A small CTC audio transcriber, trained from scratch: norm rmsnorm, 16.0 epochs.
Rows from block 5, named by matrix and row number. Each number is 128 + 24 x the weight over the matrix's rms, rounded and kept within 0 to 255. All counts start at 0. Numbers have three digits each.
# pw2: conv module project (model.blocks.5.conv.pw2.weight, 160x160), inputs 0-159
pw2.70:110167125136110123110138142159165138147132064123127184128117111129150124155075146126158085125115104132115125102107181151117119089146100119149143115141167134135134140156103144160156118088112117149135124086166183132079139135155142132153155161134163117130140119131114113146099137113143135113112151158120181135162123091087123128111114136160147119103154147109122105107175079132140135091149126114151107156147146125130145153145144127132124141109123096117128122090093122130091120146170143
pw2.71:081126137126121133150142100120118117103094118157124113153122130156113128150112144096113154118135106169157087138111121104113101112136110137137124131124154099170116097159123118141108085149136152129115124116167103161145130131100140122114140126145092113118112102082118134131137173095104134126104113166115114119132110146106099147120108129115123107095119119147151125147138124077106098124160134130132169104087095096131153097131085094149127097111113113102101134143129118121135126112162125
pw2.72:075108159141133108152105098082086089127118123100144090092131165101125124092123107096109118124130133137135099141115128082173092125143147143151133157132150112132122154117135129147127111126140125098172130135167122134110117122134130104127096156165093118106117136108090151117134105078123139103136153085102095097103097136169140166133137156128111099113092136153101160145078114124163098120112165099117141113131118126187104130141140159192123136106116159144106115165148122136149135135137124
pw2.73:136125167188082148123175162109139127162080171132133076087133122094123169091148137148146199107155125172175113134170132094125126151133157144133164161106168086125131106141157126125104108195137111093154137107161134123130162138152120125143103167178106126122166144070172175143159107114121148147136106117110087127119135166162128172144138147126126145150159125154125160141113180103147139125128146145141187089122075119197137125160108173129137141111138153155139116122162155165148105161153131
pw2.74:117088098133159104111090173088119147092159097156150139183148148150087139166123136127179117116115130128123128129088127142112113140092115177156105123141112183164124128167116076111145147127143136106086132078165130122163120106126146125125130119144132133119102113154105059135125176099112084109167118182096151152166108134105137130110125142123144100160135147104121140150143109123195126104138078104150121161152122134136127111143104122140101155124117131126146121103127104102114135088149114
pw2.75:131105112150172080138172157202148155121097129140124146121124126160122115158134121121110112130102136155162147106145125159145132132170151114136156125166148096139125155153122177120177119126153142182111168111115143113110149163156102141147171145108165096181161146166126126082129098136103132112129138113118166135134130097102112133110105154124158106087105134148134128149197117118126152090119219121140171159095161147131152126153164139076119160114138142163165117130107111098183137149147139
pw2.76:161083129126108148071119142093119131134155117109140072114147149074105151137144176166163095147125132108108178097144174150133177117119130141156113143121078136116161114135119077075104144124111101108120154142160117134165108094119135147157110128156141150111121154122179096140156167145120067122157115116103080161098149138161116182114146133137119169155115139074093135104117172134172175094095104130134159129140108157121103078125140148118105187076110165130145098144143125123152135062145086
pw2.77:103133130130149074109089123099143141124182131126141113158135137106136153197135130109210096117129119095087126105129118114119089153135116132150118113141142183119153142141118096136139151109153118108142093124112185115117134120136132132149125148092140136111091105148127135093127114143127112125147138115156093136204119139119123131100147150160137141164144147130132140123123098117116082121122102101144079141171121156104113140125131144120134110161162105179110144083148121129140158128162122
pw2.78:127120148120138120114097105140140144151158100131161121158159148100133149150160135120174101116147113120114122149113096109167100162128127128141094146161131150183148144121113126136151124128131115099161102129137132113160125146121138118133125149138118139127099118123138128111151143114137112136159127103126126133151108156157143133130149136146139146176163167128141128134107116123144128121127090123130119134190131130122149120120120160124132071160154123123107138108149121133159155126142103
pw2.79:139083190141133136159095140092111133110132145139127164086117136130092109085122143133088119148115133128157128158100135144161134114121123192132146128145124100149077145122114120131126138127087122169116135125151073133159089114108091111143093107125131092105087127119108133113122143083099149114107117135136111086053112141122081134130119122100141101099131116158136174121113130148111161111116175134114173125145114128138137117129148128157116120096084140104147127168113108094135128110089123
pw2.80:121118143144141104137099112109102134114184165135126093092148119085132120126173121125146118118143146110130117128138106121141103147140132152168142097118113145123121150114115131136123139124123111112124134158070139097129103126121115105110093110090131146128113117131132143085144094122129122113136161096147119112129116128150107100111137138119122155137104133135133165137125123120120121138097126127144117121159141132124130147149148145100140143134115110176126125115138124136168142144131093
pw2.81:154137143122105135098168135138135154131083132126122161101107112117156104122132110140115108136116126112146150105127157182113149124159125120098184128140151100155127118117116149140117151145091081162150154133115158117125135137144085116140139114102138091113122151158157160126112101116139166139098137101121111097117134139122120124133138125162153142103152125085104147089192113137097154120106141117126148109104132152143152116090158108076155138084103086112149123110072147137125114127132129
pw2.82:085094100117118074131130152105113096142157133100118160119138111150080125111089124106134121104071122111143093106096142137072072077111134141145152100115109124121106138131115091111125128121117110156062126087158099132075140127135123096153153164123131149148163129142064116080078150103068091071128137150104146134133096085079062119074079131098111068062086148138105131128149082103147093090127086081126129135141133104138103122147115121158085153073117096142159085110138078085096121139137097
pw2.83:107116146152132110136116120096099116117180152092156090126113150083132143131159127119153159114147148149093100137154137100146113161154141123160142117126145148145126135130151115137115123123145135111152131141102135112138121130119146112109096127145088141113137134137161165107178141087136124131162133097134100136140130132161132134127132140130107166175108135158139153133105146098148112140119081136144108119148107126158126143144146144132143122154110135151126137123163127129168130139130119
pw2.84:116140093147143103125141128125153090131106157107125118138136145126140098163146150121119120122117093109125164106179171148107142139176117102173146073133130057121172129142112142092133128118147164141127155112135160155106109122122137128142138109109109140122109134134148139113162149101126113129131142103115126127129141075127114161120136126140113175103127115132118133150174130143146109141136130120114103116082129157119123103141121101092146154137113168199109114110128118106118119124111132
pw2.85:136145118144152095097105141137133112169137156074131155164145147129129115096148165112134124134126134089097167121132149145113139142082141135114116133150136160076134157149119100098154147127136100161134128152144140140158141109144175113151141130171138166139115096130096117109115123146150125127127150118149138128132128129116136134134140110125120141172133137120122100143130148162148120145138096118105079161144161163139121122140167136162138150145165167137128125117139111122099129147087128
pw2.86:148140106140136125075122129118154128120133136119152140149112137155150085155113114131141091138123101140124151097097117131151153142129093133084117115134124115151172099142105098118126108115155147116123128100141170133110116137127128133112124120130155095125092124105118129139124142135146098129147099142087136133164121112105109115117129150150144125123138146073105140140139124144155139116117113111136124161105112124117141131128094107092139144093154136170117099141071145152120114094171128
pw2.87:131110117119194076145078142136110126148203110115150144153108160111112143100156093141121105127120185137102144109115104146162117147134125173123149122140108154115144135127149158088140149128131117148124144141110080122174102123141125101125101108112110114138141119156109112088152108120136138142187134093176117160125127127135151155128125160109127119162139161172166144165109141158181133124109167145123123139166145104147123152119161159103138166180143151131155134099139094106167130125103106
pw2.88:144118137148075162126120160121125126111148077141116127099156140154103145115065109155162110129105117118154125101076113127109150087089129145130107139109109152112108145112123093150124129104064084128115151115135090094133134127135157134127121119114128157139129145113098099160111140116128094125133124153100157151102142130142114121127114139113138070080153129120078105096107105128145152114107127135119162140159126149151099126126117143148072112107130091062157102170177131115112128106134095
pw2.89:157117113117123133125151136147117134121116126131108120135132102141125092178108159151115156130124091143112170093128105150149180128135116108110122103116127095105158118152106121139111144127142126126112152095096120144107143153117143164151149114108143145119144141128144151133160113149102107144124127155099132147136145087106098143107123116121134131124111108142128116140141117157097151122143147153131120121116131155120108098096124108059100110125124158126141118140087133105156133116142142
pw2.90:114138113113110140125135134130125121112130109121144112136139147092122098126122106135132094141124090123089113119119126140166139103172119112134111086077101118144139082119108127124097123093114150120102137140129104134126119121151084139126094126111129136096158168116147131148148161101122108137126128119122095112128126101114091164110142135111128122106094111143134143135134105149154124116118149119138114089123090151095120107123094113125122145147134115119126138145102138120134121132144120
pw2.91:106098112127122137125093119059111126107137114111168087155124101112133173195117100136172102118137099141090132115088125108151120121128129153156121161111134160176151118141112080155110124127150149085133136115165146126123115149120135128128111159146128135103109121120143129152168214115124119121179124124090121165171110156134131142110138161142117115158142138105103149166103102128186102105095126114136135134140115123125141135142098157144085092112128159170094119122174125132141108104189116
pw2.92:172128126129124118066130142141161152171123134151082134121163150117135113141127163123146142153147118111159156098170168125135142137118119161098101118156120136094151110106121121133151135142145130133131123165134158154136156110122125144172139095102156151118091118113144145127127146145133092165109126125117117132130158116135112148140141104147146160136159133075130118125127152149099164154121130134127132133146133148076133076116116130075164137129147142138142142146119141140128138116103104
pw2.93:152116117108118169111143098118160146127096172145137080149096112114154109184173131129141140102146117128124113121173141124112144176170113105146117097130099113157160089136122148154123123161147148071142149119075156129120111157118124150126131122075108108131126138126211127148177190144132134154128129124110134143142161151145140115118142129157152189177126124101132140125135160107133145119123131144146115096085107134073173102131086097054145091121119120146107147113111150148128123123152137
pw2.94:116116107117109144129102149107127114119156075125182093179143119119102149154133108144157088126134125112096104140089118144076116130125128118155122144108108177159135129147130108138120126103102114101116139100158124120139111132110156129104124131144103134130128107126106083159159196134116122115166121147117138159157121171112132119148137126132119123155132142119134122141138098109171119125133079122159104140152110139124142132126104125167115129147134100101118135120157108095096112117123126
pw2.95:171138138120161144132122142154145149093169095179110163149126180132148105150161158142154114148127154127129132144149127133109164193119106133119129131148091136115125127102140132118148132123117115116144128118108134104173076087098159158086147071109119152114111120130130075161125116174146123162104107138163152116120160153127160113153136102143151140161136131130165110120135135110125155144137142153120122134153152121129144122113130098092137116157126124100134149148119123124120146101081135
pw2.96:121103084120160127122150156106140106113098151148121129144165180107081113120134142115119143126126115159153139108149123076127126111078110128151074075123102103122160138118130094094120111143176173126065136130136087117164115114104136142152145122127110165140120101111119100120119136112100085142109113124132128116098132112135113155099128126082111100077115121150122098145086139132108106137153140126123161115114119117129112109136109126131120156121137160186138122159114120119117137102126123
pw2.97:142168144103135138118136127148136140148161131102117154097122134107136120134112140160128082153112102085079144104122171136143144095125166134107181145116159148082134128108110145133116132093117100131133127141159119153134118121166083148164096154166193126097161168123116147150109123140145144123103147124128087108135141110100105137136129115113132136138122138091114118104118125149106143107109114122098116121180133146128121130111135126163136135104142132099143119126125144127108139148101137
pw2.98:123175140079109202096107071096144131136054117136126058154140115117141133141116107148125151106153088111133151141102147094098155133112093067130078159107128128119118090111118099142108091139114103070163095125163148155122112105104099142125107159186138131066068117092143140191118178140173090131113096140105096115099120147141160149176180078146154141155145081058091101135063138100106135122127082133129137078111085191111144145093112128146128065119181132060071126117117173149106103132172146
pw2.99:158161120158128130073121119127153127126154145116162118140144165097154119147125090126170102125135124086118174083127117100139166133119100089141113123138139118092157147126135121142135134112159123108175156157107152102122120144149144124131120130129118123115105127132143116128143126128168112143158132079109126162163149103163167142131166159152138167146170153083071097135088160138127132123094135129150110155148131206145114163136155154103119128099164150162103101120126157149121115134100105
pw2.100:143153138104120137124136143118182160112092125143124097124130111139150134185126137119158142121136098139156121124160096121090146140141146113169104122147155127145170135140133121196146128159171164092133129122115187117089165167142162140156163125100132142109099141091137159143151117135123128143120142116094123152176140135127120120130134142170159139121169133112114114174156131103117147129141149124133136128121117155127146148153111122099111105127158139177102115085133150146115154143145147
pw2.101:172105103112131154095117121138149157113116102122160120141146151119110130168153118139167099125143142120128152127129128132128164151113162145125098137139097164147156087137125107130133143130130128077130163155144124119180123129114107150123113096118144134115103123112161113141168116142122132145168108119113124148150139171152141135120132127133148164152128135080115129139117155124180163114105167135142154138111108145148146106135117135134104120094146142109142118130161151136152129114105127
pw2.102:161114149086138144109120127140116134157158134084121132109124094114130178136135138168132128145138150117137186112120143159167165120156195143128164174109107109118139096124144174099100142154119075184140141204114101147176116109161108123134089129149168103135138175145149129125152112160128139144148137096126097146100134119184121130143153130109144176165144152071097146101147154159116177116096151140132173122140147150121148124097175199121141154121116137117155127172152137154185125108097108
pw2.103:116093107101132112155149122099121107128090116123108158128110117158102105108103115111094144107089125123150141141092102128112122091108147126125153114134116091157166139121122114113134137127139167136080130133137099140108129107111166127131150129116126126142125141115083108116102128137077139120100144130080143123117119124099086125117099118110111075079117131151102106152142113160127097124150138108113112111104144132144118108107112112139096139126137148128137106110119115095115149125123128
pw2.104:139132125129077154150139136162135121091136124144108142132143139149123118120092138133129110122138131121140107141113108149105142084099117122106136134090112120134125112154142129125104121112086112136107133120148109112106104113116137148085121115138136156134137110117102094171086092143132154120088141155130141115125160146094141090145116093119105125115127116129106122100143101137122148139128091140123091125148112113160102118131144097189116123133140106089145122162137127117072096139118159
pw2.105:098095107120161096131085137071117126157152119117149107116146126116087152112153130119147111131129174125158122140081145111113083114085165167155129155159110176157105169144151082129177125157120125129108100138155125129144138150126132113159102143146142143144120100138104110104089153126120129113148142128109149130119102147139118109126109135123139080128139142130119124166113112118172126133136101114145144158163171086179124149149172156190102136128129143137135116113186098096141149133135104
pw2.106:093113105156170073148134167166131119130136118117119192150077115146112151166133130102124134122112109142136157148135125156163108093138135100115166113124145120152121144146115162110135144107139126165081132108134109142128147136141092112135189164123126094176188142159123116075117114123111133113108117126161181130133129116096126114112134142104118089109114132165157090136177104123114103118124131117140115140126158134130126135106141146131135130167105123155147166100115112112160124137125128
pw2.107:091099117141128099128093098034104089107143124077123141085143133100109131123104106111137104133095128086088094106074148090143090078106141166123123130108105140119124148106113084125117121110146171130117101109169113139096104114108122116137088124120140151105130116112088131101096157085108138092120134101088128109141099085102115116107090161101103086079077145131108143144092089133149100109096144089123109135149150087131088110151122151146081099091105149186139073131135111107138128095156081
pw2.108:090180139135134087130157134145137128157084167116094149108122112131145089131096134106091154120102099137113112129145168123106090095150137119118149102133167110089137131125114152119131126150155119156118109105160154195087170136146080118159135131129162123120181172124118190097110106110117129106075135147109107073134103076094111139128127126133113127069080096133126133111150112130095114117135133097112126107097128127110121126105113120128151158127127126159114113093072137129106131157138116
pw2.109:085182132161098107121160134118121083145165117079155133144111121132168158152117094092152115121145104124079106104143195105138088097156135105149129166096160182104095144178118146141117115122130119152195144134176163139101174144189128101138113173205126144144190144150136177114143179103169136107166152152135145156158110121138185145157139148159083176122115151131108137096121143127134085128136103093125099163154130131158131177141107149179183147155144098121120142123154137146117108151154125
pw2.110:120136144133109134098121124123118155122143119144140111136150160080148128180167170127175091128147092124112091125147164128154112166185110159147108108130112110160135089114091143148118126130113138095159128131150175148123100106129102136138121133099097129074101136127193137122171160106147124118151124115123083139135092139162122168120136140156142180139150130088144158143151119152184147099113139107143138096134114128093138092147077135080165139133130128126124151110112127134162118075168115
pw2.111:108090141080156120120084121082094118133187134069137124138146169087104158109183129128122099151131138077067130125131128134171100169116190138147118138123088139109123117099099113098118133105138114146147110165103089139181102074153125131124088125146144158123120136130112116125146154151131098119170124123157097146103117165158117130136152152095104142178119134116147142116116123133127114139090123109092086114157121134095109111095113142154139129149124125146147122159169108120161141105087093
pw2.112:065124134139106111180125120108115126123166098147103128130150142156132138103109142092100133155111132129132064167094120111129063131122141162126129133122118132153109136140137115108130118109079125159111092133148125120125133117096173122131129129122101133118111094124079133120095152101117142104116149138133126114107098159124128113126111122126106095098133106185146149147100106124121103137151111110100128125129138082141122109120120101187139087125118124096115123128160098118129106122108128
pw2.113:165096107130178118113124146091131117132128178112136108093122152109104115163192161143151142128141168125142156129156153130145153153089146144131122113125118119130169117117146096109111118149187158126110138136128108138180116139136103137144094116128138128157116110138161109113145125141117115154144124089150111123130158137149120150113131125123123153169143132123124132126141153123132137134096165149148151134131132107145129110154167148115121154126098171195172137118124133138157119115121124
pw2.114:125160154170145103160174131219129136122118119168114120153118162136151131164148167096114159119139128173136120174177136161131128204166109109109139122140133081126105129131130198127128128139115162145145143145109138127145114122108102121098142092119090108156164142147168129086144112130143106134113117099173094112118132141124132113139132108137127172164129121188189133139154113120097138149151137131132130089109128140145128112136128115087171120186111115106114171127107120131152118131120165
pw2.115:112163112104094171150101117124106110116130088100162107172110127124179127161125104128144101119151110111087101145125132116091113122139116111145131161099143183139150113140134128154108108125135125110169107093170174123106116136109158152115133148130122131124132113115142105185136192130170171138150128154154148136163135161117188122169141115155112154152121127141154097157112117121162100141128111138125092119137100126123138143150117122171155097158129131105081162073141142147069093145145175
pw2.116:126115122153125138122158091110120136130120133126141107136159135114111161154125168129167152128158128119139121128140128094106133123090136125146118166123143156118141133158143085126104124161143129116125136137166133124159139138118146139109134160183124182128125110113122114155123154141119133134124136130121126145140151158131149130147132113134120140190124120102099102138100125107124116141132126145136134138122122107171147116134123153194120118107111152129115147110181134146108137147137145
pw2.117:160113126114135141119134139143159157094128114178114108152137127142114113138133151146120162129120156141187107121139093133067148154097105115107123103137108144126131114133144146102129111148109101120083122105082119112140121107093173150102146108086134145156114088131125093151115110173116134142126106156144165133155147152118102069125116088112155121142141118139147100124122121096113151139141122159131139134108127113115154119126112095083111105140132102079133140126100116123092130107123127
pw2.118:148130086089166131134102108124149104122146086092187087162085146104140143204178127140155085121143155102092142136154158128089140156106119112173134145131115171126160138158132136128135126118148141099145137104169164147151102147115158149134124125133134107150144116137167070151153175156155158146183132098153140155150157155117174118143142139132115161183120168107146102154125142116152134116108132137147106154149136129149147141132153133173135117154116152150117152090138141133102128106127157
pw2.119:068132099089099119131098114088106086135150084069160124157121106139131163151113107107163080124130089114019105126094160109123087065136132115163110144106120160153135119156094107149130124082114139134121114107174140162101150141142133131152135164151135126125151146139120127130138203094126111104168129149126132153139094141096134155116141140118097106106086131113120118120100111126161057091145091093140081132155125134119113130117104136172113140131136121120112113104128129113125120130169138
pw2.120:127127125125124122147173115122112103123093157114106118118152169102143108097152139120091156138142108154102125125183142106140110139146162121127147123112129101121137135108112144095113121158180190145157120161101119155138141125139101122131093109127111140135181155108172164117146111104131135140105150117145096097081141097163153160143130107126082167143114111167140127123124157141099098170153157127079113082106122123128143111117104128130172169165125152154124140161128146139128132158106134
pw2.121:161164150120113124120109136151139131121137112146094191121110128152159098110070176140125139150107100129175136133124129166100144101138101175073158115145153119122110109119128139150136123130108116158132109114139143131098142108103111116149135076110130096100082120114096145132095106149133153129094105153124124090135145083105097110135119111132143104082131114120143149135153091130117182139153115132106136135142133132111102113114141081117141147119098124101117118133086122123081130123118112
pw2.122:130150177163125109109198123155123157185076166165093161085157101151143165091108142105116166128118118155192132113148176152118117118128141159106167163178185109117108156132121125122153146189098094155152117160152171134112206116157101099174151174147147154109133168115145170104114068138137137104107139159105133110114114118145107181138103121155155142132165107116117154112167155133152151133140128111100194120104159127155153116126149175111148155097129136114134120111154113133150150152158132
pw2.123:168150135117127145109131125140120136134135130102085115062122140094136087139138166167099097139131134101095144120179137138145156170138126097100164090103111092097146078080119130100089104115115109125109117149107119173126099103123086162132080068118159135104140160086144149146106083160114140147087113101132049085116145095106104136135133109103123155132096088133127106104126139151086153126117159137097121080118113113119123092118129126087148133117118125121133127154092145134135136106110136
pw2.124:154126130168148108118128136106160125141170184112110142126167137113147115129147148128145159138123136114128128080166142109122132151128149175124137114151146133126121123153145115112133129164157146126127133152155173148127145096144095141155121098104169157098120127122169146102127115158139112141152145129121100118144144097122119172135128141170149173127129135141130155134152145144175134154133121125143121130133118099115130099160132122101169194125133163194118104098148126129139146087105095
pw2.125:175125116136117143143174167202149161127104163144095176125128108148118121123138150144104194123155148167162137137182096171134164130146144114095144097105120086153145090139151161124112109156130138144086141126101121113128153132131108148123160126116164118164162127151145148141118094137093139165088104123143135128147157117114093132110129113106163119104121113157168136133188136132121160145137156158133163111094118137132139094145138103082139160138132094140152153131096142136147098164126161
pw2.126:131162100157117148180180147169127129147094126101123131116134096185143144144093168129123161125133124174136122137157153116130132081118178105121157163106198156150128138181136156136108117157160130155118130157165154151101219175186131137137142185193143154182181150139125153145128160147147164144115125166133132120155151107118148147134144110135121142136111095167126114155168150093135135164167125134134130128120129128166136152136144141208145170125164130135127150114163152145119111215154203
pw2.127:107129104141156127154140130137158116151065133129125147146108143172112099149143152108106095131140135139135124153136131097134113162102125087098121132132151115149123104125108113123128097130186183157111113126134137161142150166124140147123147133132132097182116095122123143129089137116119147144099108123140166116143124114112148133124118105129132138145119099152158090133139158091093110128141180127131146137101151107117151132130097105135143100120152161153139153154094137140122110136152165
pw2.128:084126159134110097127079110114119098145199120118165095168076159106133106149097092101147114126119102102073119134079128095120098132132065119134102112112131129096134159130127116147139136066129115110159120076114102121120080121110170092109109134147104082110121125142082126102115151073154090116160137135123131152133111102146143115124131144122113118132118150124123132133090106116122097102124065111135066148177133137112079156110116107151114118154124098121097119134105118137098118122139109
pw2.129:125144122153155097123165120152141126157108172123086204102138095143148104112118107104100132129136143119141152113159142140155104130159162118116175127159172119116119152109145156110158135151115099173150111146117142164080143105150097115140135141132151116120127149131125158083108085151147163117099146123130142080138111110136135125136126149133141137111142119128130128114177123152120132136131134107102115106112149133128152121117153157107163135123139131174111126125098128140132161145131115
pw2.130:108066136083103151147051142080103114143107101108151118123089085109098126094158127142133095134141134131109122158088130125133139136137139172123151150099103111179122091100117116139101109133096146121109113084130076147150119125128142136137115131127123077115110149090142131146142164116079147108128108127118124129106112178107091150111142127110129097126112119135148167132107122134147139108132183137124145104126089147121163095119101127150108096132117153078142147145131116109131123092160133
pw2.131:072153147106105148112109076127081071174099127086079139109076119092162106118109106111086100119124070122073122127115171125166108128203110078119132153085122034124115096094082118125099107099096117102188121172142136174099078081107097109112080109153090072046105153082106165149140142089141118106072128120095045063088089114146122145139124121134071149123073083103106129127111142143113082113156096083070110027098098162109124114088082137129147092108143125117056107170114129107150102120137122
pw2.132:126139127180145124126162136115126097140128136090140136102134105098113118128126129143136117139136118121092149114128175132138124115148136101155148118103145110123141120148140112111123123105133127136140137120132146152103136132137091126141106123154155153107160182122169161130151169120125109137137127095106101119118138093143127166095149172132110165140130116158118143100155130115146125117117107116125100110129093144161135124118127142117126166111146153174123116133120140127146113142163128
pw2.133:069082103087137092152120121083083104127163130096151091141139110112085176137117146107151149126110118157084087125095134102149059067118176158165095129117110147169154136144110096115111119157167161108103127141154111141125146107157132112144136180150116147121127115132102120105145166102076084084158144115083101150159076134128096148092102158111098095110082150123102157183101119136176076114134093080139134129147119098101105102154121148171107127111122124167138125117179090093156131115146120
pw2.134:117118089059141150151083126140144138123139111147143140178079103125112104164136155127128123141111091113114112136112114150049119130137116129121119103105095112158143092119091145127121101120131143119076114082121100147116101104085146149114153097065114098132091094124116073159123150134114130130122098135149144117134131137091087078122126072115130103119122124115144116149144098117136131141151128127122113125122123133075115127136093030109129100152114100098112134076102107087053105079110133
pw2.135:114114127115139147155121107145119127134153112134108060158157189083135134108199186126125132144163126136098136159177161105131130202125129109144102135133102133142126122110121127084128135139147151115148132165095130163184123096104131141133102098138099170134152136105177125135159145147149103141133133111167082137107143166152145160152146072125099188204119123153178127135078175128118105182150098162106102100128117124135137106132097119136172127158107178116110177135162120135146120102113138
pw2.136:168079090121136128126081166137140141119165118137136168149116137118101153119118145148167111116126157131131147117131119130118174117072143153114108142126088169134169134140143115125148154131138133102088146113116111117175106127097149144126157112104134125154129100138132076134144138155101115162116108121121162154138158147108119114128126111116125120151138151132133107106121138103147163140133135143127149147153132129141127112144141123127098139139111119110183126130139119112129124095090121
pw2.137:184133121111148140110137140176148174081149120154127162148084124167128104175119117138131099117128150094140152109146066153126161151107120098124160126125133155130120105131137164133118153115131103152117162138101121098140128172158139140094159103128155106164133115159120076156124083187144154137117134120132162128156151163113145066127123121128152133148146147102093097093161131135095160096090127147128129150136135139159153156107142137120129106117126083129153134144108136138117130163082156
pw2.138:089113113133132089119142145112113120127129189124127204121122104169135141117089104103125143113099107159150119112113153157095093078142159149156134122158154125158100172159103128115164148146129151171110132094121122128096150133145128075145145156148125105156130119166109145094096136102116127083122142163106183122143100094118109130122097139138132111077124127122123151118209104122145120118151092087118143168112168113125129138157131122141132188095112108171143106117126100118128153151142103
pw2.139:182148120044151124079090138120168165139171174146131175178119083156137106165121144152170115129126127099117177091140137200079180128125115115149129077162111169147162150177131116130168162135148130143092136118071173137107126107136150144177161107072190130115077115180141116142137124177144114139157144149137184170194161103111109097116146104166180148143165157055115123133213124167108153109134075138159084189148185163067139136127182093068125156139147091164136119077106148120107147111102109
pw2.140:147147109129117113118150134189143155147078140150094130093143136150119117120150130130082113144139143144178129127167126126112133129140144130132133118153110087125125131124148171121156113133104104159105133157128116136135168140140100149142142130112136140150153144134130122115103096161123158137098111124145128091111147133127089141128112141111151132100126089135156109118138140105126155144135195141119166101098147084154143127125148129118152150123121126140127131131130120131136132159130123
pw2.141:147138092094117123155136149191125150122137101162103151175106116157119110125110151134112164124115133144123089139129123151088134122129123105101150107104101127122133110135134144128113099154120145141090111102094101129103116109094156155119145077063122130144159110136104106134113111156100129141106119181148145137147148105086099072124112086115132101088099112171156113141161100133094127157183117149115108134113139111101147125122122086087117128172119096085154130120115118092096102114090142
pw2.142:168176102139103120104165124160167153110126137162116164110165140145155105174096136124154116115131109108160153091162123156084150095140100111118135102141166156113129145136122134149141129125146122133130118133132179103077158155146129144153155115129180161151106098153137108133087070165171153118104123159135150117142155121100132103132142098170156153112155131109092109116174108107100143142143091121130100152120155156140137140137155106127161156092146112152120109123132148143080141158128155
pw2.143:132126095114140160153140113122114100123118130106090143114124135125115105120108178165095105124122136124104118128119158104147125124087133101096156118097100118105140120112139108115106109141141153139109121135134110173103098120084125161126105079120153143124157137117091110164077136152111129138075141136118122112108134102098130108132125108090111101114084101154114098132095098151114131152154156144109101116122155095145121105116142122141111128148103144149133121137143131112107099116076141
pw2.144:115178152159113133120131126156114125097159130130121098114119102135160108156123112142145112124134118097099084111143147137102126153153080103123131085083126146114129098119126135168088107091121128121142139124108170117091109150135112135100124099109112121121142148149131146152126134125154131134096145129138098119150126131102166104112140136155138162134118111110139148114145094102106111132103117127120085101131094127077146134126106085105153103142121068131092144095106144134106114163150154
pw2.145:138188127147115105103151139140153124146135152119088169096114117138151062141075125132106114122117107091150137092137153163101136095134094090109171081130169109092117140113129131133138134122125123180117129110113156130065122110122122135153129081105170136110127132141095138123079105144151130149080154161128143099128139079094117104127125116147144127075120111118114123104187103136094128139134111126093082123123147148122136117108154100100140152107120091160111102123100144139090130146118122
pw2.146:132122108108108144101110109136116134112155116136117099130091145096145100115136140144128082115122090125086143098137129133140145156156107124142108100103074085120154107100090130120119145077123125092123129123091113141110077094122122121099084099096105102097129145112142110140153140118136091120137131109127063120133123110142085139106127129124122145117102108092124138101130128148140137103116110124122109084133102149081098092112102107099140140111125120127124122153078133128131128098128116
pw2.147:159176118147097152090133118105160123146136105110109149120152153123172104140071135145157089122127110088112137101111167126124148133123121124098130123130119135094135117136121086142132126113137138121154107113174195159097137120152123166134103124129173151064135144121105126163092135140177109157109128123094126097161157107135125130141140123159143144122141121091095103125136108151136146132103121134106088129136119148126111126119122119129116139116151115151119118148128165156083123123119118
pw2.148:099107141150122094128118148104131130119174143163171062146153169104123159139171109098187176119161156173160099135178105131116097153162116144156105107153134148168137159129140119132149136149120112118161106126073140081145141129125143115111132116099054135117117113135157140083172121113131120123187123129144105155157118147163130149135132149159130153150147129143162168142124142106134098157104109120170156132153105144146138146143115122087161137173144110131134137114148104122151159128146109
pw2.149:125096131106113150122113143102111122103135142122150064107127108117083155075125098155120138137127150118144108135100130120127134093095122136136118129088080163123127111126156134122102126128129109099106129126116097084160126129133149121132106137173134126133147157121107113153148163118105125128160114142100111138085126157156141119111135143075117109116105134098109132117070140129140129120103123137153143122154103123146125138119125147176090131122117111103144116156162120110141127139110105
pw2.150:112115132180141145127123106092126121118131126105141132127144171074128133123174136127134087110167144120116137141139128115172118160138134136147135141111109099150122125125138095113110117113146154113151132155148124143168118128124085127122084126174128157114153128124160131125140150105139118143141118091145115123087126167156136182126160130125107185189126120146131137131125154114157124137109128146129134109122113130178138103143122146149146164132102161168116158140143162154162108136144132
pw2.151:093127123145091136125104125104115115113151074109166085147113112128114133131090103130166122124126111126094069129082132106102088077113120146133131122083139174120124112167138091142100111114089103084124111099194133126104136129117141143153143168150121124114120103125101112146121155109117118112157123152112104135153118139116121141127135148146105086112116135141128136135090105100183100127122072116142117135161072123152086139141123124178094114114143113090104120095165116109084097134174134
pw2.152:129104120147153126164128139103122123170114130102112140115156126137101148090140168139130165123130163151122121147116134111134124111068179181123138142132160167150105124144137092134122132161126147131110129109161113182138168121148113121172114153159152156135163125097128167118126116129095130130123107130124106126120119122117096175124147118106141103129112142191149160139135160120168130153150137129121146134145109109149139105170123130154116149131152173112173135133165120105156123122141132
pw2.153:109181112152094148148185113168113104125111126109098131137144161115147097130142155110105132123131105137096090130190165111114100153147146095118136115065132121118118090122114135149087087119132128120148114152149152159113125117125101145134131095132110169123190149097154147144124158130140129133081134144156089091140132123118146140148126090134093171136115090151164110107129143100094107162148109128101098077127083110119141114123079101148186126151135104127086144123117147128105097157127149
pw2.154:140120157203135115144183145133162149112171142093139200097178200132127206151146178135189075117138164148141112134145143090175124087092214189171159182146158176151170178156157134128158129143184150150134157198230144129132142151180147142160144198185148200160160126157134102118159127149137152149154174106144169151154150156167130179126113199116149146123126183157142145145146119132212148180133168150135176172183160068200122128180182206218120176105089185225178131155203131151160125140130147
pw2.155:107128162135164116134108111109127119162122143112156125119145161074149122153173129113143087124143130114122141168161154125155076145149116140175126131172149122159131145114120130131167129133130135135174118137138155125139114127135114100146107153147116130120062091157144151115137122106165144110149163096156115122131113133164138142129138142155134179158159151139142140140145136148145121121116119107123124136128161130126129137144146127149158133147135158175110144094141121150142149138147142